From a checkpoint of a small segmentation model: activation silu, widths [64, 128, 192].
Rows from block 4, named by matrix and row number. Each number is 128 + 24 x the weight over its row's rms, rounded and kept within 0 to 255. All counts start at 0. After the name is the row's rms in percent of the matrix's.
# conv: 3x3 conv (model.mid.0.conv.weight, 192x192x3x3), inputs 176-186, a 3x3 kernel for each
conv.12 103 [ 99  93 149 141 127 105 128 174 144 144  90 111 135 140 109 165 112 152 138 119 145 131 161 110 124  81 120 140 101 156 152 134 112 137 191 146 114 129 131 113  95 143 124 159 149 123 100 130 113 151 143 143 120 162 104 125  72 121  97 132 143 122 120 155 168 135 107 138 150 146 123 128 155 150 186  87 130 112 137 148 143 129 159 102 118 126 109 126 118 114 129 111 122 141  97 152 146 111 147]
conv.13 103 [ 94 104 135 116 115 148  98 148 113 111 166 136 122 146 125 105 175 152  97 163 105 120 137 147 106  93 112 154 113 117 108 133 140  95 139 107 117 118 145 122 119 106 132 132 100 143  85 139 161 135 157 122  98 117 130 122 133 125 128 153 130 111 147 169 132 116 131 124 130 121 184 140 124  85 140 105 143  98 141 144 125 132 138 134 160 137 153 134 104 119 192 158 141 137 173 151 123 154 141]
conv.14 102 [148 105 126 142 107 127 128 110  74 131 114 131  90 144 114 121 101 124 180 139 139  99  94 134 115 104 147 141  95 138 119  95 134 108 130 161 164 102 127 182 156 123 128 123 114 160 108 125 132 155 108 185 154 129 122 137 131 144 154 144 127 130 134 147 149  95 126 140 114 121 127 115  93  96  99 123 119 103 131 179 143 125  99 126 156 144 111 133 130 140 111 113 155 137 111 136 108 138 109]
conv.15 100 [127 134 178 152 137 139 135 127 120 152 154 190 113 161 109 126 130 115 111 135  80 110 131 119 133 144 134 120 127  92  93 143 133 167 140 132  81 141 138 140 100 128 161 146  55 104 146 139 124 118 136 108 138 162 100 131 151 117 117 116 151 131 110 138 126 126 117 151 156 118 128 140 121 147 125 109 130 130 120 128  68 130 104  95 122  96 125 113 113 114 153 147  93  76 137 121 127 137 146]
conv.16 102 [ 87 100 139 124 167  84  92 151 120 139 106 154 150 116 125 114 131  91  83 117 108 134 167 151 124 152 139 137  72 139 177 134 117 141 132 105 113  98  91 168 133 155 138 151 127 118 132 175 110 141 128 151 105 129 129 121 138 148  99 133 145 139 134 100  88 127 186 150 123 158 115 119 122 108 150 112 138 128 146 124 110 164  99 159 101  99 131  89  92  80 160 112  95  88 114 170 110 132 109]
conv.17 102 [132  87 116 132 148 142 122  92 186 142 152 126 189 116 106 131 135 134 116 146 117 126 112 107 171 138 175 136 179 164 157 106 162 152 112 109 114 100 142 163 121  90 104 185 112  99 119 118 143 119 175 130 122 152 133 161  97 125 163  96 160 119 120 122 105 137 169 152 117 146 123 150 119 140 138  94 149 143  91 146 167 133  58 191 145 120 141 148 131 130 140 163 153 129 164 156  97 122 128]
conv.18 101 [ 92 106 114 118 136 139 162 147 104 140 199 131 138 112 110 150 148 141 153 106  95 119  82 130 111 153 120 153 147 136 165  78 113 126 135 152 133  91 122 143 115 137 108 122 110 127 118 190 148  90 119 152  87 151  95 121 131 153 153 118 167 164 160 123 140  88 104 116 154 149 136 107 105 145 147 158 186  91 147  97 136 106 136 129 139 103 100 136 124 134 115 104 111 112 101 121 124 118 160]
conv.19 102 [149 116 121  85 116  97 134 113 115 121 145 101 111 167 163 106  67 112 106 116 127 109 119 102 115 178 151 129 120 128 124  63 132 138 109 117 168 114 119 103 110 104  96  91 149  98 110 127  90 127 138 127  86 113 121 125 126 138 142 163 109 131  77 152 120 143  97 143 104 179  89 183 130 112 151 120 157 129 131 149 131 137 116 131 111 125 121 107 119  92 131 153 123 125 150  84 156 109  93]
conv.20 099 [ 81 109 113 100  95 140 147 164 132 114 128  85 162 138 164  97 152 144 176 133  85 102 109 142 107 146 118 144 158 107 113 154 123 146 169 112 143 114 133 137 144 191 143 120 123 130 125 133 116 116 148 163 104 149 108 161  99 121 137 124  94 135 133  92 135 189 128  99 119  93 141 162 130 177 137 126 161 144 180 106 154 155 115 124 137 143 130 138  73  94 140 120 141  74 108 168 115 159 153]
conv.21 097 [134 122 170 101 133 139 122 133 149  99 131 100 135 140 100 118 141 137 120 119 110 124 140 133 113 157 149 115 148 146 104  88 138 115 117 113 135 145 137  94 135 124 155 155 119  73 123 122 112 127 162 143 144 129 131  98 155 114 144 101 116 152 122 100 132 168 132 124 107 148 179  79  80 116 139 148 146 134 127 146 117 143 154 199 152 138 131 155 157 150  95 145 136 127 161 105  75 142  97]
conv.22 101 [144 137 104 126 123 123 111 143 126 127 121 135 105 147 143 182 103 163 128  68 117 142  89  74 183 140 113 113 102 124 149 139 129 131 135 139 149 113 138 172  73  98 148  81 135 157 142 128 116 127 101 135 110  87 130 137 137 170 167 140 125 153 144 137  93 114 141 162 102 131  81 136 137 192 136  93 123 129 119 151 128 156 104 126 128 101 100 133 159 117 146 145 137  86 160  61 145 136  92]
conv.23 102 [108 129 126 151  87 130 147 109 138 140 121 138 119 164 161 158 136 119 102 126 122 155 102 115 147  97 120 125 123 156 127 132 183 162 103  98 160 174 123 104 125 109 178 155  86 128 136 110 137 145 141 113 113 111 142 125 132  91 169 140 127 160 125 163 107  82 146 164  83 126 119 149 146 107 143 108  89 144 101 119  87  78 175 102 115 115 138 124 137 100 108 162 142 140 115 148 143 148 123]
conv.24 104 [107 132  79 131  69 136  94 158 108 160 128 117 121  96 138 138 161 131 155 137 111 141 138 130 154 139 131 162  73 139 116 109 152 124 141 103 121 109 134  99 129 138 126 145 131 128 156 153  96 162 125 143 133 118 116 105 116  93 110 113  85 122 125 129 165 118 135  69 150 170 152 105 171  83 143 133 153 161 137 155 149 128 136 134 110 149 131 119 100 126 138 109 123 134 122 144 116 154 141]
conv.25 104 [147 152 141  98 139 101  91 123 117 128 136 102 116 101 143  47 194  94 154 117 169 104 128 103 166 124 107  93 156 131 106 176 115 123  82 167 103 104 119 102 107 118 125 108 112 107 113 120 121 145 153 127 119 144 129 137 137 122 119 148 147 117 125 139  99 131 120 135 109 116 151 110 130 129 132 121 110 131 140 108  80 149 144 159 132 105 157 111 123 141 107 117 113 145 143  99 108 117 132]
conv.26 096 [146 120 136 176  88 138  97 124  84 145 153 113 159 132 129 102 142 103 149 148 102 122 134 110 119 150  88 131 117 123 128  88 131 131 147 117 153 119 135  99 171 113 168  68  55 145  93 104 121 155 157 118 153 123 115 129 134 123 133 134 153  72 134 136 104 103 117 110 137 163 114  81 129 177 118 144 102 149 130 109  97 148 113 116 160  82  99 126 167 143 144 106  82 136 151 140 138 114 148]
conv.27 101 [159 160 104 117 135 147 115 115 123 137  90 197 149 110  80 152 134 142 127 128 172 166 127 125 153  92 151 142 122 110 133 134 142 101 147  91 105 140 159 110 131 135 110 143 177 145 136 161 107 135 130 141 110 101 115 123 115 100 135 157 102 137 153 149 130 105 106 136 139 124 183 104 118 136 152 168 113  84 129 119 140 162  99 131 124 141 110  98 139 130 146  89 179 190  84 137 172 161 147]
conv.28 094 [114  98 120 110 134 153 107 127 137 125 117 129 141 137 151 129 103 115 111 150 119 129 108 115 154 119 146 150 144 144  76 119 169 127  91 155 150 159 107 101  79 104  85 128  98 126 140 154 131 128  68 117 146 101 122 115 197 116 123 163 117 117  91 126 105 130 120 154 138 137  80 111 132 135 129 122  72 145 125 109 117 149 101 139 134 119 118 158 118 138 120  94 139 113 107 150 107  91 101]
conv.29 102 [125 118 121 153 140 112 144 129 132 170 131 121 145 153 163 140 149 141 122 127 102 115 112 109 148 149 153 133 141 137  93 131 106 143 142 131 152  79 131 146 123 131 114 147 118 149  93 161 164  79 177  79 108 163 163 148 130 151  95 154 123 144 162 118 121 110 116 126 123 149 123  71 118 121 154 129 139 175 133 171  99 175 119  98 111 127 159 119  88  75 166 106 101 148 114 175 107 123 115]
conv.30 098 [160 108 116 174 154 123 124 100 124 103 176 115  94 153 122  90 136 102 154 141 128 182 130  90  98 134 115 129 122  63 165 101 178 118 130  93  97 114 172 134 135 151 134 117 109 137 139  68 135 138 101 130 144 132 143  95  94 107 130 142 144 130 109 127 126 109 118 105 155  86 169 154 130 109 114 125 128 138 126 161 145 105 133 183 143 148 121 129 112 124 134 114 109 153 127  94 140 119  84]
conv.31 099 [126 136 142 132 141 110 169 131 115 152 105 111 154 166 143 121 113 146 162 108 103 117 142 145  85 129  83  86 113 121 122 145 192 103 146 158  97 123 122 115 119 132 126 121 116 113  98 136 130 105 140 126 106 130 153 134 120 117 117 131 105 210  86 162 128 122 133 122 139  96  88 103  97 160 118 109  74 101  93 139  99 125 175 124 125 128  90 131 152  73 133 127  89  85 108 135  85 135 124]
conv.32 099 [142 127 176 130 131 148 132 139 161  97 128 118 107 143 120 124 109 101 144 104 145 167 142 164 128 115  86 145 130 140 131 114 137 101 121 104 149 162 139 115 173 111  94  96 103 156 122 115 132 132 159 127 179 128  84 104 160 152 107 116 136 129 155 102 130 108 127 121 138 136 144 164 113 131 137 128 178 140 168 133 113 138 134 107 113 146 153  92 113 125 145 100 137 138  81 144  88 143 145]
conv.33 101 [180 185 141 133 127 114 136 118 148 189 111 163 158 115 119 157 130 106 144 145  72 107 139 150 151 129 166 121 150  92 117 144  71 125 171 119 152 159 115 171 152 136  94 115 116 106 112 173 155 134 108 134 152 142 126 167  99 165 185 111 168 120 132 166 118 148 164 149 110 110 112 135 152 141 135 134 123 137  96  78 144 151 101  84  88 119 109 148 120 106 169 131  82 157 139 153 136 104 123]
conv.34 102 [161 110 130  98 111 161 143  94 120 138 112 122 131 116 103 174 140 148 131 145 155 157 122 127 107 102  90 172 183 101 124  96 111 172 134 161 133 141 119 122 160 138 117 121 121 139 114 108 141  93 137 118 142 113 132 135 104  94 117 139 126 111 108  98 127 119 152 126 139 129 101 155 104  80 129 100 109 179 155 131 171 133 100 181 131 124 140  87 131 155 114 131 154 141 115 128  89 150  99]
conv.35 096 [177  69 117 142 129 144  96 117  99  84  94 130 149  86 132 140 134 166 139 148 120 102 180 120 127 130 118 146 126 130 131 121  95 146 101  94 113 120  99 127 132 169 113 104 115 130 149 106 143 175 151 143  81 107 188 135 152 115 103 104 116 135 110 136 143 217 113 136 131 165 166  88  94 118 139 119 114 127 173 120 172 133  91 162 127 155 147  85 116 156 154 175 111 149 167 133 114 144 110]
conv.36 101 [128 120 106 100 142 172 116 135 167  93 103  89 149  97 149 152 122 112 148 129 132  95 112 180 151 120 145  87 103 134 105 116  89 126 173 126 157 116 137 148 125  93 133 120 171 146 161 122 109 150 133 166 137  98 171 120  70  96 135  82 111 114 122 156 138 116  69 127 156 144 135 125 120 121 161 118 119 111  95  74 110  84 145 118 137 107 151 158 117  79 104 166 115 115 118 134 117  78 108]
conv.37 100 [ 78 131  91 116 134 129 133 146 105 158 128 130 170 139 133 158 129 159 117 105 108  97 133  80 135 120 123 127 102 117  98 127 169 147 185 116 129 118 148 113 110 194 177 136 140 153 122 126 128 175 100 131 152 107 133 142 117 122 137 140  75 116 116 123 150 110 115 163 108  92 126 132 156 111 114 111 119 103 168 183 117 132 122 106 167 119 117 101 115 143 119 111 113 192 137 122 139 154 112]
conv.38 099 [114 123 101 124  75 122 116 153 104 105 122 160 118 133 126 133 151 148 129 146 119  92 139 134 115 128 140  56 149 124 147 116  89 130 159 103 120 147 158 127 131  72 122 136 141 148  71 197 151 120 109 139 111 131 144 132 153  86 122 142 130 142 139  92 133 137 152 105 161 183 111 147 127 103 114  87 113 121 118 141 116 127 154 127 145  91 132  84 137 156 146 119 199 113 150 162 139  67  76]
conv.39 093 [125 118 120 104 121 103 126 143 149 171 141 140 126 167 127 164 129 118 133 153  98 136 124 123 156 134  71 128 112 109 118 149  75  84 137 152 158 137 126 137 137  90 146 145  96 121  97 107  98 126 109 108  84 123 161 139 142 133 155 123 104  73 109  95 135 111 121 135 115 122 113  86 101 122 156 101 104 125 146 113 140  79 135 141 163 120 111 124 117  98 140 135 147 126 125 105 152 147 116]
conv.40 100 [141 168 137 118 153 104 109 113 111 108 159 130  65 156  83 124 161 169 128 135 160 114  87 141  88 129 131 115 134 132 113 142  95 130 102 104 146  80 133 134 124 125 122 119 153 105 141 140 135 119 152 135 130 122 156 135 124 140 130 145 112 170 145 128 177 114 104 135 143 151 142 137 138 154 166 122 132 124 147 168  63 128 138 125 115 131 105 168 121 123 121 190 112 137 174 116 124 139  98]
conv.41 099 [ 79 162 126 144 126 118 157 157 130 155 130 121  63 168  86 133 142 140 149 105 162 118 122 108 168 112 164 111 142  95 107 142 152 124 175 140 125 107 104 121 110 165 120 107  76 108 117 104 132 130 133 135 149 116  78 120 156 141  84 136 128 141 133 131 141 142 162 152 125 127  86 110 148 104 118 123 176 149 128 117 109 143 143 178 127 117 125 108  98  81 164 150 155 121 116 126 173 131 138]
conv.42 100 [147 160  99 117 145 108 105 132 112 142 178  96 122 134  89  93 145 137  95 147 107 131 132 176 151 106 118 130 112 140 132 147 139 145  94 108 103 104 182 123 122  65 166 124 124 117 135 175 124 144  99 150 148 128 144 162 160 134 104 111 132 100 139 116  99 117  88 146 104 168 129 126  91 137 105 132 119 159 149 155 139 112 152 153 108 114 146  98 123 115  62 127 114 120 132 119 149  91 124]
conv.43 100 [131 194 137 129  79 154  55 110  95 147 107 147 101 116 145 139 155 106 125  88 122 128 136 113 165 151 102 139 108 117 130  95 122 124 169  48 110 106 160 138 138 165 121 185 120 122 105  88 145 122 150 132 128 141  87 159 108  89 123 139 121 112  99 166 122 138 123 123 109 122 131  89 129 107 111 151  99 116 133 130 149 105 147  98  89 106 140 137 158 123 118 154 121 135  80 169 129  81 118]
conv.44 100 [105 169 168 149 107 126 143 116 163 133  87 146 141 120 151 107 130 114 141 124 128 139 124 145  77 133 112 120 122 114 126 131 128 135 149 145 159 124  98 120 138 116  98 119 173 165 109 109  96 157 163 111 150 121 102 185 115 130 137 105 180 126 159 127 130 103 114 145 122 133 106 140 125 151  90 159 113 126 133 136 121 117 120  98  63 105  41 104 107 163 168 115 138 134 114 144 108  75 125]
conv.45 101 [136  94 185 151  76 157  97  89 113 116 141 185 106 145 105 119 157 142 112 123 167 146 177 118 161 125 159 102 142 124 121 125 141 145 115 145 105 170 125 134 122 188 159 112 178 109  72 121 106 121 188 103 150 151 120 117  89 180 155 133  93  71 156 154 117 128  88 135 139 151 148 154 140 114 142  89 146 113 169 124 152 121 132 126 140 145 152 127 196 122 129 164 123 143 119 134  84 146 160]
conv.46 099 [106 137 150  84 117 125 107 113 126  78 140  85 154 159 132 132 120 136 147 101 119 134 164  36 139 108 164 158 104 162  85 133 142 134 138 158 110 113 155  96  99 133 163 131 118 144 115 129  92 131 102 148 121 119 150 105 121  77 139  86 110 155 126 150 136 113  95 139  96 130 134  76 128 100 144 136 150 130 133 143 138 127  95 146 177 172 113 156 126 132 110 154 138 149 119  69  60 127 144]
conv.47 098 [142 147 108 107 149 144  95  87 194 143 171 146 120  99 110 143 154 126 136 117 110 173 119  63 134 143 161 141 127 123 108 141 137 128 147 156 136  73 116 176 152 116 139  95  88 127  96  57 153 153 135 132 112 136 133 127 101 119 105 109 118 138 162 125 112 130 120 124 132 172 158 125 117 145 103 119 101 118 146 112 172  90 103 102 117 159 134 144 124 146 117 134 109 114 150 149 153  98 114]
conv.48 097 [115 110 156 170 129 133 125 141 108 119 133 140 100 130 169 202 121 139 121 159 118 145 125 135  94 155 139 142 109 167  99 132 147 103  97 115 146 122 122 101  98 110 105 167 128 148 119 161  87 143 152 104 131  90 182 116 157 138 119 185 151 104 145 163 122 125  98 109 121 147 124 143 144 118 154 129 146 139  95 117 164 142 129 148  91 124 121 118 149 195 139 109 125 168 126 157 144 143 156]
conv.49 101 [121 131 140 134 123 130 148 107 118 134  87 109 100 134 169 138 111 166 144  84 113 145  78 126 137 137 164 170 140 163 147  92 162 112 145 150 157 167 143 127 124 112 116 153 138 144 165 112 142 171 163 130 143 133 116 114 126 126  97  99 132  84 112 135 130 110 127 144 139 187  92 113 115 122 153 143 111 129 116 132 153  82 105 119 125 160  72 145 129  84 103 113  72 163 122 120 126 138 167]
conv.50 098 [129 133 147 135 121 120 149 120 100  89  95 126 134 108 173 111 112 132 146  94 107 117 153 133  90 147 140 124 154 122 152 144 155 111  91 161 138 117 130 172 102 109 170 142 118  85 114 101 174 127 171 134 127 117 111  97 103 131 113  91 112 131 111 120 161 147 130 149 113  75 126 113  68 115 102  82 122 129 124 120 119  95 102 129 156 131 181 161 152 113 111 121  84 110 123 134 126 123 106]
conv.51 102 [123 128 133 102  94 129 112 126  95 130 133 104  89 134 138 124 124 125 141 134  95  98 135  76 105 134 121 137 170 141 162 161 123 102 118 159 108  84 136 134 138 126 175  99 131 123 129 149 132 139 135 141 136 170 115  95 113 115 126 155 152 142  88 181  95 104 159 113 159 102 122 119 119 182  63  57  97 125 136 101  67 136 126 112 158 112 116 121 126 136 117 120 143  90 159 116  89 114 103]
conv.52 101 [122 148 145  99 154 162 173 118 152 128 145 137 151  97  75 117 125 120 120 129 102 139 118 146 132 134 158  76 119 122 123 101 159 138 126 168 160  88 102 155 165 116 137 106  87 130 126 134 119 170 126 113 116 154 100 121 107 142 144 151 153 142 124 135 138 117 121 145  89  82 125 109 139 168 157 128 109 177  87  98 124 158 137 153 103  76 100 145 108 108 126 142 151 125 154 147 191 108 125]
conv.53 102 [123 102 176  81 133 131 144 111 133 140 120 111 103 101 152 162 135 136 100 137 163 187 122 141 119  96 160 118 133 104 112 111 134 100  75 120 116 120 182 107 130 115 190 104 115 137  79 186 158 159 144  90 109 142 114 151  85 128 159 145 156 146 134 138 147 136 125 119 126 143 148 172 118 125 163 123 146 130 138 122 140  73 156 152 121 147 134 138 161 113 132 126  93 160 124 115 179 122 148]
conv.54 099 [150 179 125 166 123 120  84  88 135 201 141 133 139 128 146 161  88 135 128 122  89 119 148 112 121 133 130 113 143  97 192  79  85  99 136 115  76 112 158  94 114 148  63  99 120 160 118  87 148 158 134 112 160  99 148 128 108 141 133 146 100 148 144 148 144 139 142  87 136 166  60 145 138 129 155 172  96 116 140 137  96 144 123 141 117 159 121 108 149 111 111 108  98 169 112 111 145 124 128]
conv.55 102 [128 147 101  72 124 109 104 149 105 126 145 145 115 136  99 141 113 130 162 126 113  93 112 127 113 104  97 152 142 133 136 179 113 149  87 110 101 102 109 188 161 110 129 127 107 128 155  99 104 105 135 163 108  92  68 116 171 134 107 104 127 140 112 111 143  69 127 150 139 107 151 103  98 130 106 105 130 143  92 114 100 125 151  77 148 103 153 151  79  95 120 127  94 140 145 109 150 151 109]
conv.56 102 [115 142 156 125 136  83 118  99 117 182 153 127 132 122  82 104 121 160 142 109 143 120 146 123 154 110  54 151 111 138 149 120  95 158  93 114 124 146 150 109 102 120 168 109 132 118 132 144 130 138 116 120 132 114 150  92 107 136  75 151 120 141 105 120 103 125 155 112 119 140 125 155 149  75 150 105 112 103 135 151  80 110 137 128 111 162 135 116 147 136 121  80 121 105 114 147 134 101  81]
conv.57 102 [119 173 126 150 151 147 131 121  76 150  96 159 109 150 111 123 112 171 114 118 143 130 117 120 128  91 125  98 126 113 134  81  98 130 135 133 122 110 120 111  92 168 114  96 113 123  79 122 179 159 111  67 115 150  97  97 181 177 116 139  85 159 116  98 103 117 166 105 124  96 187 122  92 132 124 120 122 100 103 107 115 120  91 114 106 109 127 130 145 117 155 170 146 105 125 102 123 116 128]
conv.58 099 [149 120 141  97 125  74 120 122 105 122 133 180 122 135 133  99 153 101  99 124 122 113 136 136 136 131 124 121 110 130 126 146 106 136 156 120  50  86  94 120 116 145 190 140 134  95 107 106 127 100 136 115 111 142 109 139 118  91 118 144 137 102  95  98 160 180 133 138 140 109 132 137 142  98 131 113 118 155 149 158 125 126  96 130 111 134 115 107 153 134 164 133 110  72 130 147  83  96 118]
conv.59 103 [128 130 210 145  84  95 140 129 142 135 123 140 109 110 107 127 159 140  97 112 152 176 146  70 122 112 141  90 130 163 165  68 145 130 121 171 181 169 104 122 144 118 120 146 104 127 157 166 152 132  94 135 199 133  61 218 125 136 128 131 119 148 109 116  60 149 104 168 109  87 117 109 154 129 130 129 140 149 122 178  74 123 107 130 122 119 145 122 145 141 130 132 163 139  88 184 133 132  85]
conv.60 099 [119 145 124 142 148 141 127  85 140 116 174 123 128 121 109 114  78 127 113 135 111 141 128 141 129  98  74 129 115 100 136  85 159 129 129 170 147 128 111 150 114 140 128 100 126 127  97 119 126 156 105 103  91 141 133 119 157 145 128 130 139 120 149 139  92 117 180  91 141 146 120 119  43 135 127 151 110 115 143 106 166 108 124 100 127 119 109 104  81 163 134 127 140 113 105 130 113 136 129]
conv.61 102 [ 69 157  89 128 116 113 104 133 138 112 114 181 115 159 102 137 129 138 117 123 151  84 111 143 122 162 104 111 121 109 101 132  96 124 150 162 112 103 137 120 180 156 149 109 183 146 175 137 109 111 100 155 151 110 108 108 163 166 146 184 131 133 111 114  99 151  70 127 141 149 123 136 128 114 137 124 148 144 142 116 107 129 129 106  99 108 175  97 112 132 128 156 108 117 109 104 155 127  74]
conv.62 101 [111 156  95 115 136 166 131 147 116 127 129 124 144 100 137 135  99  89 168 135 182  97 126  89  94 122 123 109 151 180 111 120 154 137 112 113 102 157 114 132 114 136 113 131 125 118  96 127 127 146 151 129 125 141 136 126 169 129 153 155 165 172 119 110 120 111 107 111 112 102  97 134 163 111 142 133 117 119 100  89 106 127  93 103 154 105 113  95 152 118 142 149  94 141 132 110  81 103 129]
conv.63 101 [141 148 115  92  66 115 128 105 102 135 105 130 135 114 129 109 172  98 114 154 139 101 150  95 120 100 138 106 108 133 126 170  95 114 152 142 152 134 121 153 166 103 109 133 131 105 109 144 132 154 157 121 154 163 127 110 101 160 112 151 140 134 113 131 113 149 138 153 138 111 137  88 144 113 109 151 122 106 102 163 153 131 113 127 143 145 117 159 107 115 155 154 149 121 139  98 161 164 135]
conv.64 103 [125 114 111 118 165  91 128 158  98 104 149 169 104 140 128 165 153  94 105 101 129 143 132  95 113 161 142 115 140 105 122 162 110 101 116 109 121 120 151 119 108 132 176  59 113 140 107 129 117 160 119 126 145 106 141  87 172 110 121 105 127 126 143  93 138 133  85 105 126 135 153  65 130 139 171 194 161 132 141 130 111 160 132 101 134 122 124 184 108 113  94 190 144 124 125 129 143 150 146]
conv.65 104 [154 143 102 126 128  90 125 189 136  93 127 138 145  82 172 160 119  94 126 116 108 167 118 152 155 105 125 130  88 131  82  90  89 143 109 101 148 107 141 140 161 109 117 121 126 132  95 138 131 108 175 112 161  95  71 164 124 139  98 120 156 119 132  90 153 110 156 167 143  99 135 189 112 165 121 191 100 122  86 117 159 110 127 150 141 158  93  81  99 151 130 136 140 114 128 150  99 110 156]
conv.66 101 [153 161 116 108  98 161 144 115 141 184 111  72 147 119 116 134 141  75  77 160 147 131 115 115 121 139  83  94 129 133 164 122 118  99 133 105 116 134 154 144 122 160 153 195 182 138 100 120 131 127 137 132 157 121 123 118 117 138 156 107 114 129  85 135 125 176 122 147 143  89 132 128 168 135 118 104 136  93 163 103 129 133 120 134 158  98 114 158 160 140 115 149 152 111 118 151 113 134 133]
conv.67 098 [143 203 141 127 131  70 113 137 115 113 140 139  75 169 133 113 122 142 176 109 124 125 137 166 149 147 124 141 103 138 117 148 144 125 102 157 114 124 188 141 138 121 140 115 107  68 124 104 117 128 130 160 102 137  95 145 102 135 130 106 199  87 129 128 131 112 151  75 142 129 130 117 121 115 148  80 140 156 166 171  94 168 122 132 164 135 132 134 164 114 128 133 100 135 118 116 154 146 165]
conv.68 100 [134 130 118 106 124 147 129 129  99 125 115 119 153 151 100 126 110 145 143  71 171 176 110 104 158  90 128 102 163 110 134 115 169 173 132 106 174 105 139 144 125 107 152 127 127 126 159 124 109 140 124 166 174 183 151 176 139 129 125  78 116 159 129 136 139 122 125 154 117 137 101 118 142 142 175 147 169 143 132 108  86 138 146 128 121  98 134 175  85 105  99 141 114 126 136 151 110 161 179]
conv.69 101 [125 116  90 135 164 179 138 125 142 107 147 135 171 194 149 141 154 122 146 116 117 138 119 130 106 118 125 129 138 131 135  91 119 174 126 132 104 125 144 132 130  79 121 115  86 139 101 123 118 153 156 106 124 135 103 117 110 120  82 120  81 141 146 139 155 102 147 141 134 137 169 141 115 174 147  87  69 126  97 112 136 179 109 105 117 136 121 118 146 102 112 137 148 128 119 100 107 123 140]
conv.70 098 [131 100 121  94 141  89 111 150  87 130 129 120 141 150 116 103 125 156 162 176 102 116 121 136 117 160 119 159 112 130 140 151 115 102 119 110 152 129 124 137 144 125 138 114 169 127 122 145 147 155 105 125 109 138 141 189 121  88 152  89 107 127 161  98  98 126 132 129 131 111 148  68 138 140 120 133 138 148  94 103 103 180 107 124 139  94  81  96 116 195 113 112 116 154  86 130 136 141 149]
conv.71 099 [114 128 110 127 118 118 118 112 112 134 167 159 127 139 104 140 157  91 138 139 131 143 167 130 127 104 115 105 118 105 144 149 132  96 109 111 152 109 119  75 127 103 121  79 127 132 167 126  91 129 113 102 119 105 104  91 129 118 163 109 110 134 169 141 148 167  94 126  86 152 116  75 120 121 169 136 107 108 146  89  74 146 121 125 158  88 107 114 150 111 130 153 126 135 123 109 142 134 177]
conv.72 102 [153 125  92 115 146 112 124 178 115  46 164 126 142 125 123 130  85 120 146 105 130 171 133 101 127 150 130 136 161 135 128 115 151 118 142 135 152  86 101 187 100 174 158 130 103 137 134 154 146 124 159 135 140 177 132  90 147 140 141  83 139 109 139  98 118 161 154 142 182 121 151 156 121  86 126 126 143 129 137 110  85  79 117 100 108 131 124 134 100 127 146 147 106 137 144 162 141 167 173]
conv.73 102 [108 143  67 119 141 102 144 133 110 127 102  62 164 102 159 133 158 126 144 171  77 126  98 119 120 117 143  75 184 165 110 145 111 126  94 129 144 136 115 124 122 135 153 165 129 113 108 146 106 126 114  91 120 132 102 107 177 153 132 153 120 146 107 126 126 107 128 158 114 133 152 136 123 120 106 133 114 113 120 126  87 103 114 113 130  75 150 137 126 100  95 135 149 164 117 144 108 138  94]
conv.74 100 [136 143 153 151 104  64 152 184 138  95 150 109 154 149  83 191 125 140  84 151 158 181 162  98 151 158 149  84 146 116 114 103 137 199 116 135 102 114 125 121 120 139 113 154 110 131 173  76 107 110 162 142 127 140 159 124 118 142 166 140 119 132  92 120 167 142 141 146 172 134 105 116 166 146 168 126 147 133  95 134 148 133 122 136 109  90 101 141 117  57 137 162 146  98 149 135 130  98  83]
conv.75 102 [115 137 119 105 139 141  99 110 101 158 138 133  93 122 105 181 153 159 125 159 167 157 104  94 105  83 156 119 153  80 165 107  89 140 146 123 142  93 201 100  83 141 103  77 150  95 158 134 116 148 105 141 104 136 129 150 124 115  89 100 150 105 112 140 118 108 123 173 156 169 154  88  89 155 126 131 170  91 151 167 142 106 159 117 128 115 184 113 110 130 130 168 137 123 150 108 169 143 109]
conv.76 096 [105 127 138  97 114 150 129 109 147 188 160 122 129 152 137 156 122 115 121  87 111 128  83 130 119 127 163 125 104 125 125 124 133 128 122 140 143 124 124 149 128  67  95 152 115  87 169 103 140 125 115 119 132 129 128 128 121 135  90 102 140 127  97 118 130 125 123 116 131 101 128 139 132 136 126 140 131 104 102  97 130 110  88 106 112 156 173  91 146 110 100 125 156 164  73 154 146 159 132]
conv.77 099 [155 111 142 133 115 128 109 111  72 138 116 158 170 151 147 136 144 159 122 170 111  91 145 152 113 128 150  94 133  90 144 142 131 155 130 176 142  79 156 141 105 121 166 142  92 153 104 158  89 127  97 110 118 135 132 161 142  91  80 145 112 110 148 155 135 165  89 161 159 127 117 139  96 139 149 167  84 144 135 130 142 139 118 158 129 135 124 105  95 197 127  82 146 161 126  99  85 112 130]
conv.78 103 [155 175 131 149 116 151 153 117 122 106 142 103 134  78 131 120 139  91 130 126 105 131 115 147 121 113 110 116 129 102 131 108 127 153 135 128 149 139 131  76 158  79 141 130 166 167 131 151 105 129 118 113 103 125 137 154 147 152 100 137 163 130 131 119  77 122 109 166 161 130 118 154 128 142 121 127 127 157 103 106 121 141 131 152 161 196 154  84 106  99 121 147 109 145 117 117  63 143 114]
conv.79 101 [ 79 163 127 103 123 125 146 163 137 119 120  66 139 103 103 140 143 163 111 135 136 133 145  67 115 122 129 152  81 149 122 119 135  98 107 164 132 142 139  91 159 136 103 125 123 142 116 150  97  70 127 162 146 139 132 141 116  92 119 147 105 131 111 140 157 117 134 154 142 109 162  96 156 113 149 105 104  97 136 147 122 140  99 128 120 144 150 177 145 116 121 117 123 108 132 162  84 132 151]
conv.80 099 [181 149 126 156 121 145 118 101 136 103 113  98 144  91 125 109 109 142 119 115 124 102 136 174  97 116 120 175 110 155 146 101 118 147 178 159 133 144 120 103 121 119 141 147  99 100 144 127 105 139 110 135 135 143 133 158 153 129 150 139 125 190 145 154 165 152 137 128 154 118 133  93 112 130 125 138 127 122  69 161 155 169 164  95 162 127 156 116 119 168 105 162 127  97 120 113 120 121 111]
conv.81 093 [189 142 140  95 109 145  96 146 122 188 131 179 120 136 101 129 130 157 153  93 107 141 105  92 117 126  71 122 154 115 120 142 147 126 123 161 153 138 114 113  95  99 122 167  94  94 112 122 144  93  98 122 130 132 158 132 103 124 156 165 161 132  93 151 120 102 111 153 108 103 104 119 145 105  84  63 136 157 188 150 103 121 121 122  93 160 108 126 158 160 158 157 100 168  94 100  79 147 176]